A small segmentation model, trained from scratch.
Training: soap at rate 0.0027, held-out accuracy 99%.
Rows from block 3 of a small segmentation model, named by matrix and row number. Each number is 128 + 24 x the weight over its row's rms, rounded and kept within 0 to 255. All counts start at 0. Numbers have three digits each.
After each channel's rows are labels from the 100 images, of 14848, where the channel reaches its highest value: "top examples" is what is common among them. Only what is clearly more common there than usual is listed. The data: rendered made-up planets.
# conv: 3x3 conv (model.mid.0.conv.weight, 192x192x3x3, each kernel summed), inputs 0-191

conv.83:100135129133132125165104134106136125156126141136130132129125152150157189132083089140173147107119138112104144099154172170150147137133170187108135161136115131138124118128116134113107133117120114052137182103127132123128068078145108108133150131113072146136120104119117107135110129114149096118122119132112146113107142124098151119158112147138123097100134159159110103094143137104144098118164099135165090140137082151144153139150147104168135121104143124126135152118119087110140139116107116097133081154061123116111081173118129124135138109138141100120133155119137183143145117134090158076
top examples: moons: zero

conv.153:099119150135145128140150110119120102111118162155096129087135094130117161144102141139165136152092152152097111117116124162166113120095136116105100119123138099162128094126117150181104170106112107132126123129144125099136121108144137131125144121153168104098169107106147169108160129172163132165112142083136103113078110138129121120133087129117134094137120153165117107084159089108122127170137100122188111120167154109129128103109112110099086105109129170126169171121105117135113139081185116101144096124152122138143106135095115168124123164112125117110117134065128139111113089125157129094
top examples: moons: one

conv.144:133135107101129091120099079136130145108143179160114116139117135160121173100137165124120131104083105149169161135157130134152134138106133132086117174130161148149092128089124124173118137124132167126078084115092174119114180130110130149106134128126123118118169125111163165139131110113137150151161136110107147127140118106155102082096143115155091128128127134129128146090169163139134146175142109117143150138131158142145096160155092156104108156140066099136134149124120100138102078143123147099148136140183125150112164128142109146142152144116134133096166138122112131100149081124113112094
top examples: moons: three; lava world

conv.12:133132125090166094171147129138201121144118133129140131138132101150095131114117130171168104162134119184112151132140114105141132153112146139103112128128143125139136102162152135142144138176135125088154110084144199175141131107121152125088116139187128115158119168155105132086135174119145132124154110131119111103112112128154093176128129180093111127105119133105129131110124151121118111145118158105157175151163139111146136147126131129143140080102133185138146156101168145134126189158124125121130143103125139128123142145083129127146144113133157098148160148090109147171094133119104138142
top examples: moons: three

conv.152:102149146114143096093129115091174129155168127113169173071129130123130150103161131167115138113135142092171165126165117117098155149103155109083159123094152086182113125133105118160111145163133144157128135092089135135152132110117147108097082123162139179130108146079142118127158129154158094171124103097138112166136150122130146138128118102108130100122150149130105143100131112115117132090174151156132135136074192103105107103165147145126099117145138106160152142145172099147160113107134097102130127166120146116129128102125104114100148139132118132156119137149101128137118136139106138135
top examples: lava world

conv.65:099142127120105114168127114088129118144144097122114144098111100183145137132118110166119132155107119191119118107148077149140113103118143126115161071105133104137143124125144104155157154112100093088073127124157137145132092111142139113138152144129104155136146120140135127136126080131129109141142172138140101108138112166103141107186110137161183113113131135112114120078115093085135115161124094121135136119159092108106096134108123132138117090081061114181136126112130099094138112150141157100139146149112132148089106144081109132154177117125138130126139180117089130115126136128150132103
top examples: moons: zero; cracked ice world; cloud-covered world

conv.59:120125151141102087143152130114121135101140127190125112111155141110104154163110121161181150151152094130141150174126150121158134129162111135131118131114129138109090113123138153106117108093116160133112137071092141142123186151116153133104069136143091089136109184142140104098131145153060145124089087168113116137142161120151177112105092126120136133118149135149142090120142146115117109141117134128154141135121139151114072137132088116088144133184148171111069093140127150125139156149142133130138160092128130113135143127102105102117151148131149147120173132120117116152135104123145167109
top examples: lava world; moons: three

conv.190:120143179122135106083124112131162159120127136145110117118103150141142160160120157141109135143114127124141127100148151129103114146115138160111108154153180115137136111189128114134149144121151101080154151098120129162146147131073151168137154178126139117087149146134146130145096129126124111134163135092052128119132143180110155098160105141135136121158101160134102124099144102124129124106107071090108171136135101101163099124141149130090139076130118099142116116143121086136118102106105145112124136115136140104132116153147081121136132150141170109182113147143129150183107108087113142093
top examples: lava world

conv.4:159120164160132171156110097174146142115106100106153135145133093115141102177123105143161184177138105140125116158160132122136132186113154150144088125163130131151132116147098169118115089147146118122125141133131154115135122126137147131089117131131136115123156151120102131104139146171137115119157121121150112124099122188086106160120159115117129135117113112149150112096150105136137108116094108127162140111087146155163133110125139095171115118072095158162143151139169153081157107133109093106116146102132117150099114145102111118166131112096165153144089148130166119135083151107120174159
top examples: moons: three

conv.98:108167107134129107148102116136175124167117141107122107125110163107138175088120171134193135165099105169136146117155140162110075140107162132106104123127124144170093114105139116103112112109137114109163169166115167126154113158133130139103135126153137114123151136165102144142112122176174088143148114075124112115113124126111125101115100123127174133118155167147123098125189144089157102105157123163161157115142125113149102113139076101144122100116124147123089131104139141142095109113138143110175104100129135136121096159082110106109132115111135098180134112139104136131123149149130139121
top examples: glowing rim; crescent

conv.138:101129116155130106108130132103168143158159181167127134161100142131134159133135136095150164143110089129156131130141100108116127110101132121125131150109164145165117069102128150176179141124132127092118135114152115097116137117110110106127163173138102119085082151099120124128097103132165123138131110130101111122157129116118103080144143107121104115135146164132130085077102141113110103162188138130149107103151128083146058120147147150097135094104105147143143134117103097126122071103176144103113105109142110153128116124110142134148158105127134175124181148137127104151112136134151127103
top examples: moons: one; lava world

conv.88:148112117078136129144128137137151162111148140130162146072178105164080120153127134139143076123144150152151089123102137093089136152126177106129103110104122119149127076133109118175122135137109178154138130156147132141137132122141125110135131105080123130120124129096126133071124165123123143150112137103133118089119125121107144133140142121150110126093144126141154158104118133086099132160120121099112141173160164146123082156138141107110133100146122167162118144154108120129147135125141072116150163087122134120104111155128148100171149105120137113079096149113165078123112137105161199131
top examples: lava world

conv.82:121117114139128088104109152141128113128122094149114108150141110149125171119132179117149164135083121092109160139126147132116113127084157122081112111124122137145160082090146141124097130132186123112181101078100114131146171105124111112083135131121095147111121127085128136102155154142146116141123160147135124105118110177137130116137113112159106095122157128110128117106161111123110147143139148154144140121127083138100101137156176127078118123094067167160136132082135097128106124118108085083103096122120142131094142123109112135106192151125099095085089139120112145144096123121153136134
top examples: lava world

conv.168:111148076119144095129110106145153118104139092134122128163174164119132143126146088192131136174131143146130134109137183128102076154083118129141096137139140099160098149174162136112141115128137123110125192146170120112151093124137070120123093100104144118162104153141102133152148094134119117103162134125124148109121140128124096150081138139099154121120158141111140139099135169104136105121155140153135146094159121112127096120122120120114128102132125123164106100121142127174135137168167136099160092092187115114129116158144150116112156111119148131144142119178098162151099143158109147138
top examples: moons: zero; rings

conv.130:132130148071169163106175155125111101122128098098131155088138112137132134120099130134131131106149090147122109098129148119121153148136107152130129100143095079106117130137104137102092116161160093133116167100130131145146102161142130146123047096148147110142135134160103139147146147172178156115149130171128106099118119216138130149174127125100160152136116139137151140133103124129102149135100104133132162106078121130102158148143146118139137154133101156168120103116135158123171099079171109124136157109147121134152159112134127116108103126126124155165099142105144089138085142128137123141
top examples: moons: zero

conv.41:161132130118115139135131156101134078139132125130145162094156092113140119126108137110112157084142105150117174143191129118134153121088114124112141103102127155147115066071104131151124117184100094087125131121115110105120099139128151166092102159137132132154117135131127108140110166134158080130131114127083130110075143130133100090146134101119116123133081108147134135104143139132135148124148137115130135101081134104114174106108144111114128092111188164117142136097153145142136111078147096125100107135152097072173121130120135116131107115111127123114136108091137085155081143153139094154
top examples: moons: one; lava world

conv.106:094111137130114110170126142128093142149168127167149108144115174110150100092107143150176187107120123131117122167115143164133140193135142134094114123113101130135133132154103108109105138131121098083144161111116123118149108108092121137157147104149174136139127149154095124127117123127179138113153108143151120148148111116131117135146089123128112127146146139139107110140131112167177109119172153154164128096134080155125157104102158152096134068113123107105126073128112135120069114176095124128183074146092126143135103127119134139091112123131102147110113119125087169139094138138130132144
top examples: glowing rim; full

conv.69:080124127125116120093147130142197176114133115136096141117122160124127121069162133153134140148126141118121129096121124144111109159102150126117145134116115117130132132132109153157138112187104101092165113142066128137168154106146109140086158116124142126154134119153109103130147124179127115150162123132133089138131147135121154126100113107119199138090152154134146152124138131123158107088150109169076101173107100152155129126156147111122130099095132098110116092156118152133133100154136114130091125121184123079157098117108143133119101103121151103150125136114090165084094149142140140166
top examples: glowing rim; ocean world

conv.0:098105146154149141154115126135129140159129111150146162148099086135143126149124093115129142158141160168109110128148150164134142103064137152100136080111144105144145161140145122135129145152130076098138142147153102105146107110124124127121104136108125103132176115106104130105144141181188097114096121184138173123114128147131143137167119113131104098120141138125130122077144116124113112159127132128133081112142067138118135123142143158151098091079078140170172152097126091083151134100140149105110129119125125144096121173118144146144107103093122139112111153129152131101132156136104140065
top examples: moons: zero; cracked ice world

conv.126:151120165173100116117166138140185124112113143131112133167121136107138174103123127126167133114088130113114117106168134159156108152100144096138093099133142072143097157131126113181141154101089131113179135142096121159150131118135133134107126127153150096101132131133100143087113112137161157108155106099162105134141108136122118126138103139130156119126115164158085097110134089119120137096122134148110123125142082137152168122161137145174122100076102110133094118136135129121127105104132124091141128088120073114122113126038125156172161159147121127142132103136074145116143122126138130131
top examples: glowing rim; lava world

conv.184:104090121123141147169135129129125082118135143083109148131159127109124092102133071136142118152125139117118162151141104158091152131133069124123131094149151080119126097162134107122160110135143086159148125145136112129128111110111120126127116089156136104116160127100157107083127139153151113135143126143110120069120108166107131125122122100089140155138127119184105189136127097102114179131157129155127175150121117112154121115106118133120172109134173094176139129113173158136144112124133130175158119129128136118122126114131110116111052133102157107090119143146131124155091122098162161164
top examples: moons: two

conv.150:112134153162157124104088161121133098088147166128085135129117118118123133154138155184173146141103072145114160124113142107124117168073143122111143111112163105149150121080130159156155146148118113117147159104118115115109140124119127174104141147150145095105125103098150129111163081178139152149126154108136104141151101168133110083126119097134120082138135153128109145115139130132126110146161116079105149086131141104135103102133101109112114121120152146165123142135133114123164065128188149115114128113125084128111112146109105098156139146140124167134079120153136123143108118114170180118
top examples: lava world

conv.99:113097144146125097177121103085097121170187164132122126114159171132144113116108133143121194119110115113121139178158137135095106163111138119114132144125127101141102131142116110123103135121117105111165166096130137146143114093106095132138150100131181096126114143181130146113154107140157136125168118135149128133147083130182132163161083135145118113140123168151108122121130111132132141098134110138155140108124093143131149097133141133087097085135119125110104118092146125151060126144091129097162101134088116157154122139114123154117115140162107098122132093120095161168077116172137128115
top examples: glowing rim; full; cracked ice world

conv.14:075130146108130148140164127142143139143100126120102142120083105141118157127158126134170152108083119139143130099182092118119108160120135113129105082113100131145118087122143092115154134107097137099145141132147164164121149130142103122101166116137125140135145131126119177125100158149164109111168109108124129106120118139132133082122087163102145106092164194213149151100126119132095149158108114167152155135152128154172137095162134116118153081084137155132095124126168112107132128108151164107110141118097092118134125123090105130136116110098165124133123131092124131119100147162126152128
top examples: glowing rim

conv.76:161113154094162096130143146142122132105134138124164141153152145163113134122075103162144130117125143174101162114153114124114104137096131121164145143145098116140119191155118136093090112096137111120174131127166110128160127144126151143128045147129123106133157115116142128104156135174107121149128082080097170151137124166114081123118134091126178093130158170089131129099168131091109138135099150146111138118130088152126121132133133122136117125113099113156124137155119092086140123127113136167127099107135131104056099134148140126178140122124125128096135141131096162110123133133101135153
top examples: moons: zero; cracked ice world

conv.60:101108120116129146133155134153145119135090134122162135140149116087128106097122077126145138125158148105113134118160162103136114151134123129085084147099103109132143106148151138066125102176124098137178159131115165157144138159124138158120075105162105165086134152147138140153128134141154103133118112149164137097122151155161132166135154109086130154113103098099198142145120136159079079115141146150110170161124134116141145125151176126136148135134140102126084070126148151138144133131159150126158139108154141083154135148120176099151122098124124112136133137166105110132116138160120144141
top examples: moons: three; lava world

conv.90:135202116100144115085123106173187164109093124120143174138094105140081117111118118126167135121142152158134117089135113114112111122113106129149120123187111138133132143152128117127124125146118151105121132138128147131106115145146076142075143128087149143108140156084132122137131123130149033153099109134111099132124165135139136166121163128105148157157092139115132138089115122130135163132121111125123108119164128141152101121175168130135109114096120121162110118136103068164136127191129137122090144126160153129105132162168142155163116103134161135159141168117134122125136123130130141125
top examples: cracked ice world

conv.67:118117108158123089129117163145126129108175158123116174110078134181132127156103169138202135174139103117114094120112162130089125179111181105143098130124151163130141115100096133150095153152158134096144160136156117123148153072089146142155143127094094096135129136133116150104161131157129118145144151117111118120142110099188116137167109105152141154121134131118160116111147107106154108155123116113108163139155091147142115152137137129127171106097114107124120160108123091106114091123131106090142107117118102141119092150119151106138089126139141113113174150130125142140113145098174121117
top examples: rings

conv.8:098086166118135146145099129120119117141140143107172115088112129138114119155104130136158145155160158134163182115126140164123133182097143129123153144136120111132147154150111125131117149125115129163099107139162106130149149136140160149125139108148101147157132093120130129108089130123124109106118066095117120125102110174157128131111131140112179170142099102152119112082132156092134095128170139150155111119138159128081094118124129120149082106126145150152128110101095165091132095109094096115142148110101161172122103161119180169117125112140094119115083145116122089134135143091184147159
top examples: moons: zero

conv.42:120116153123106107127130130120146156112133178121086127116140135131110163093155120113129147104121131104118122120112142140102181132136186163091140094130118127107066121132119119180112138122121144129175158146092111141150128130100135149112123175144134088139116145119131119082137159158159163146124120161206136154122161150085162144148109081165146160143104137135101134107139130128081117168166120114131093128110125102107140125161120130149120047141103133111086123136138092131116112102121117092139110103146123160123130121086131108112107145134168120153118144148144120090082126155141163121
top examples: gibbous; ocean world

conv.10:100150145141103070173098155131148127119127130121126166154121136147121121143130119140152133153089124146156132140134107148122198124105100069096109129123105113189143125128142125134158124127144163142153156140094156163107146144140104098127066159139129097127132128103126118119160121135103115116115103177133166157110139153097078116125123116100172121118143118095147104118147148080096107129146121140134180093133108116103073131153092088135154139114119118146075112117133118131116170165147133076128124094164112151113150096095095130152103119105126109152142136126097145130116151136162141148
top examples: moons: zero; cracked ice world

conv.38:136100127120124136123132107133177118145073125102092168116147103161180167143174109162155117143138116086138121141133158184103121144076141115156086160119140160102121107107103157178120148145120120049140148100151132111141136082122132076132119146119115107119172135098090146128094141139146134124184130115154138115119155179177116112107134152131112105116129150111125123137153148124125161130145134095134127122121125123141094110147156154160105097121119137123131155132122120097100132134140141117120128080158117173148140126118079137138156101128130119071144137099171130139145120108162140147
top examples: lava world

conv.170:125122142127123093149125154156118126142161166152160159082105129143140157156173143153181155125143116124098119127091161158135164177130139130085148130083123138143129161094137116142111124142158144110128118138106134120114140108137147155117146118175162107091125117102095119110134092108151100116156131113133096153141131151151143122122132122153114147126103119149117142114099165177119131150109122136185126135156127105121105142115189140137130064129126117164102113140143128176135087136129113139120115118105137121144094146123181155060069146141109140074129170142118160135121122109101158171
top examples: moons: two; ocean world

conv.33:114113121152096119132154134125108140084108121122136116129072141111125105136133114145107114170097108182174118127154140151118066161129131169138102053136141165145129150150173121129138145157136141110102153143124124161129148121113125126095119147141133129110142123133112151161131113106103108103125117148133102135132091110149170110130082191142176133152097104113118123115106128155170092129133129130088164138190083162106135170171151132145129126080117128140115087130138142133098108153112160144140136111108094096128099176109140103158130139139130150159138168127128100143126146123154082123
top examples: moons: three

conv.87:159132155133155118155137103125142120137165137145152134130150124115171140096085158167122126125154104114124128142082096127151142128116135112118115115153125097165178120068114110157137176116083098150110163161109131111106104147092092136144105109113143108114087112121116129088142154095123134097122149137143121176119131121106113161106118118120107141174102140156184158121115178145127035137128134158120105144141151142121109145133101128117134179140115131168092098133108155119090133110139132168157139156096099128110154139101160120133147110095098140108124164148147105137145125109169135107
top examples: moons: three

conv.6:132101115142149153112125155084145077122141147127157101129120169140150137143144109166153128111117144123135128122111120100152147137118126104113171124113072127126137158067146102159129196150090119181103160145111166105153121148130094145136128094120108138097134111114128138165134124132143088108152151121146100154100126163110162120136100146141093147128111120153120125096109147143113142123118132152149113129125139117115105193092153172121081138133116155116076106088137181115163152126156093160126100148119116139127145089150122160088139105152131101102085152188120123135108132146144150132
top examples: cracked ice world

conv.32:130096148110135123124135119129163151117110137137099082136148137131124114140123155153111115131142086141126136114108158144133147096093104099114161139136111138089113132086144156121121154074114078129108171133135126107145110124111148119153103092088117130118130113153148104121103145105155128132107158113127133095155097099163142128084115069193190143136114089176156129131130102115167089110164120137116124133196126141078121164145116097128111140137155166122115120117115137115136127115076131171104171158104132126095145078138164126153129135159137160092136168130151134116157115126123156139
top examples: rings; moons: three

conv.181:124152152081115115111146120112123146145140144147127131088121134130150128113130126116103115085096137120106140140115157117081181098139159136143180100114107116130135132138110145152066150147126147120187192152109108124177110118134119126121144130099168113133116178091122119111150141153104159123114159168181108147119150125101166147163133081174151165137106129124127118105125119121098167141162123121085102118152099106123124144127149114129115055159081106124091122138134089138117126138108105112124144119161141159152121103132135082120112134144150137146109148151139133068141125173118116139
top examples: gibbous; ocean world

conv.189:111135138121138125149113140122111150051115113132114113105115115121153159106110126125152127139132101098162135084148135130118136126059172154103133173129154135162156147120131138132164113129106118040172147126125152093142157121172122148159150112145145152086138140117120118099113121130146153132144154116106110122131099204160145079102136130112131144117160152146124142110167112131126102145176149111140129158178078113110113102162115114077084157151093094144175131121124121113120113138142131105115115092111092103117105121107102145121104146133140127122114142090134131156116112115128159128
top examples: moons: one; rings

conv.142:135128159151111104097118048109109131163108157126158135103114090123103110131145118088156164127116133122148138122138154163140164128104115177120135131087108126105124109141165123148146109129151156144125156057133136121110118135146134175113156144139145155088120135072138130120101135123059099143109107133128160171128149132150120110134110121179123153152104122137101157104132161138088094144122119108137090071105122113077110097168143106113131107105104104143122093108144083144134115131101101087111095139142157144087152143149121108118144113129116158139126118166144132151143154099110151129
top examples: glowing rim; ocean world

conv.27:165138111147141144126125161140111106149129116121142178164127137142147162109140111153123098136122168115149116091128151118161130136156120106145109122166122127139147144088119107120125179144157113146117108150116149123139154153119095191154135162158127113107120122139097115134153090168144094107118168118133081184098143139080117127098140169146083140157108137125115134111135159096128141125095183132140102099095118125148140174084128177157113143112096094111082119138149146130142132112187102101127083133132145132131138142120093113100117096139117107105167125162119160141104163150153116089
top examples: cracked ice world

conv.101:117117114162139115133155091074119129126122127147106128120167109098131127150137118144148150112131110131118142143163100118124086163104114134123113120119145130115116122102108145166132132111188153127101126118126131090128121092134147148082147144140116141149162172131144112093149110153106169137083146150113112122078134105087066132145156132125155118125112114192135146117111174129120128166128153108154087090147138144147077157145083136139155067132154166126168139143157120118095077128104148147152140131132113127117123101148182119149122139129114146135111088167125158098146073097118123153
top examples: moons: zero

conv.104:154107149153159147155192159136131123097159132078153158139149151162119164117123132166121145115116143168164119090122145135118129153108113110118126074154145170181136164074150137152141179109133098153125123162124173108156147146121124123185104085099125128129146125154124152087151143169154133098117144104166119153106138118124119142116120167125088106116128150161155132128152116107109144117144108137134106151104125094147148154108171154118121144121128146105076141139109120102113142097135096104141127107114153093169188146116142126136148142125119113111176117147108129121083109108126149137
top examples: glowing rim

conv.162:157127095112144130114119117089053166174131113131090101124112167165127095157110124130098135149112145125097166123153128106091136090155128156153108162097155100088135139115144145099136126111162131128114123128108123164138171123106097144123121146129157111128144105157104170124102117112139117124115107154184113118132138105112142179140133116128087112139136172095080127130162109123114120114175120137109161118122110095127138134112075144115128113125104138118128113142137144134147117130141178124118136184154179149098125093142071130098168115133104139132125132154184174126100127131114091102
top examples: glowing rim

conv.62:145142106115083125127104147097099100100130121086108088142106133108120085187104121067126142128132147156135152130132153122115135104111138156144128142118173122139132132140132116131113131142109181194121093105133113133113132161107095146154143192141111135170107131141166141144084123139104156120132117122163164134128170146143165139140155121150169145124117122123146142184114143112126120143151149084144084162167124117114118170122102133117126082120144121093165140120092106131127117138133081137132149093116148127114123162161145137125111163128132123087124145072123044126132119127121136142
top examples: moons: three

conv.39:123125149135159113119140120125173113108164149153160108136154173164110154102139173152172131112124163077155150103127176128100138098088141105125131099163168124156148099131121129134115158107159143144181147086108127123147112091094120128118106127127129114140130139093125095152134154124093093110141132143159153125130110148085133128143126130106119099134129140131154093134131135111123092106108099167143134164132106144130086124160160131137156103151126112161109158159084107107129121082151083136142097101085135093134103102090103108152121117124163094113158181104104148163097093134111098135
top examples: lava world

conv.169:114153179096123143142151115132143151103091131098129127099102142132134135137073111118169129140139089075168111083165119133161148162151155128128136154154089114110102108144121076122137079109113150140152147086092167175124168132126176138133120110146123157116142174128118098132092109130105128131114136130109109110143153169104145116140126168085124136157111119170129155143099125118111090080105146143107144141113102138121162123150114127093146163150152112107119086134127128145142160120129136145113164112085149104161085117077146122119098134123143127163159160152126133184128141119137150133
top examples: lava world

conv.36:113150125113101108116159116133119109101096161084145094123167128129122096097111175136135118115113085094172099119124159085059094171133135182123107135140114127101133111102112126142130131173123145165160118071097147145135112163073096159134100131161105133179116132152130134125133122157130154134148174105182126129114140149110100076152113127139092144135161126138126111116118128117140160172079153114137113128131133145129119130151109087138141111147164143115148149131121137124118146081161117145150083118117122107165153144143118127134138151155124143139146144089112173085108145118117126156
top examples: moons: three

conv.52:127111146122122084147162134131159168172163107145140148092140136141135088118114110115128153114094135088141136111169148129136186140131140130140094129121105118128129164154135141095119188116125113093112160130126103126150151124117110117119123145141117159157174112187101132158138121167109138144088111161078171121117112132094138131123086126111083129124132160111147136107161126102105092067127182109117139098100081165097103150168104125097130158113155115127134090134111134106124131138136155144134130093138111077079105156127133155139158099095116150146155131156117151154111127127135155112
top examples: moons: zero

conv.164:127124174126086108061139138125142164088118141141100106146159151146156124103151174130133098121119107090113126151123143125153171129158136161130120094131157138122124185073160123149152119123149131108167153183117106104153087143145131138118108184140161146158125123138123075125111115133157165146113124138136125183141146151118140105127108126140136136108140110135098137128128139144119059142179141108158111171090096119100160110122116134133143098138155154123131113141144135144150087100114155130134057151151130139126106117139103133105102112114144129141129111152070108113126125151136169104
top examples: gibbous

conv.132:078153124148121120078156108144175144104094127148099115143159122114126148133141149137133166136100128141130152130152105086148077156100156155060129070114117156158142131090120119133159138117152142109161134165115143100118159175178146154094118129160143146142138155142091081163119141106159113149157110117130104129152151164128146090097128121099166127093156153102104124111182139118141141111129114168155147119120100103120085135153126126161136113130130135122114131167155127154126096081170150113111125133176133121117128131092125159143156120132138121168128133140121120115116114161105153170
top examples: glowing rim; gibbous; lava world

conv.81:115102153141126109152153151127138127165135140105165120141139146114163106137118113128147116154149130125126128083126107119116126177155134150150112122130070130102117111126136124074128104112126093139128125122160159136120110134111161123116095108132127167151142181127114089134099131143169096113119146119133133084134132128097156149150129129086117162157154107186133116149111088085137090068068139179092119137116080169130150143145162150128177132099162111114140084141115119126136118073168113157128125109117146109146080139142121095168088129113138138162147143149136126106096164118146131137
top examples: moons: two

conv.45:089130122134127167190114077168130143129128117123115160117143137112095122140099084098152160149144159132144110121162131112135133137127089117117125099097088102118153128151132116095138143170137100160163141148109121148133135144167147164093048090145103164155144148118096080142139134157128074102145131130154135090133117165127098130109105123100114158090114112108133179116147125121124117112158120151129158102128079153127154132121154133126098156125144111180129080113108127125186130121163120137177144145132127100093106130080117116134114149114159125113133136131099147150105135112116137144
top examples: glowing rim; moons: one

conv.123:163141089126111121096100123147162124136109149119173142105134093154119121093135113100157089151102149153143103070120112140119129114170150126200129088144127131126080110101152111146158119149141151158117150130121169142143102144143121142093109153124107148082117081067149103121139132170129144114132078125136151119110105115124140137128151112129123114122113117128124183107122109104104094156112124108112091170149128110112094145192118090132130101123129155121113127144128121159137080117112078130109153072162129104119140152136122132110133129110135146135123175116167129156120125129154181093
top examples: ocean world

conv.68:136155104122151138146119134154176128116118111130117133134125142096115148129128083103082126129079179162162156117121188134105149107113178134099156159131185119112146102124121128102126116165133088112140111121099147119104127158168114140180099133160144133132152139120159081083140127134146116158125168100115127092135128119146100127115140152125183117093140127128119120110139114117096149109164079167104132150149142132161107117104183131135152112124106140140130154127129101142094143160145171149170176115112128101126121148113114142140129140090160105161169115152086127140143072107135147135
top examples: rings

conv.31:091107175124119130148129130145162153121097127154125122125154101136166153151139125129156149171159143120132118087131160134130159173116174110109151169104110099113151135101113127121135128140152107130157154158116132148135148105105119119084112156137146149165173154127099113142096125151145163132114105141131126113172161182089137154156112146101153110147130144174137123163118118094109073063092101150149137118127112151127151137187159101116147135105145135112097091111127103079139127119126107133143136110111125112133144164101137109145149114073154135142088140127112093165092128091096159133
top examples: moons: three

conv.125:141147190090110120096132115114154144129124142157123125104134133142157116115106152108102106162127106100189125130121143085113146149107157139113127150123160153082093053146175110131097154148095136132149130130101182124140153142124154146093109133105106150182127135132149123168108137122148145138139126149103128110142137146112119151089159141152129159083090113124114150156132142117148132101111174117143180137129146150145132135146151117117153111171094100114099156125129136134106151130134133094106152100105109117176117131142142118105116091147149041156117123109148101126126114108142162167
top examples: moons: three; lava world

conv.115:140090148117129125137100112162163092133165136116162145102138125121133119112098144182106133108143098114142130141091104115165146118108143133149101124130130107182116128085120160116145150134095122131105140181128148082097079157095099119172148090155166090124113128157128124106093135138132119120109124128111108170110129139101128156082105114140119162136116132162151119116120171160130077125122168128107141139166142148140133149136152167087096165139117119145110117133159147133116141096172139139164118147123135123117141156123144114172153138081142108086160190161138136165121134117174158110
top examples: cracked ice world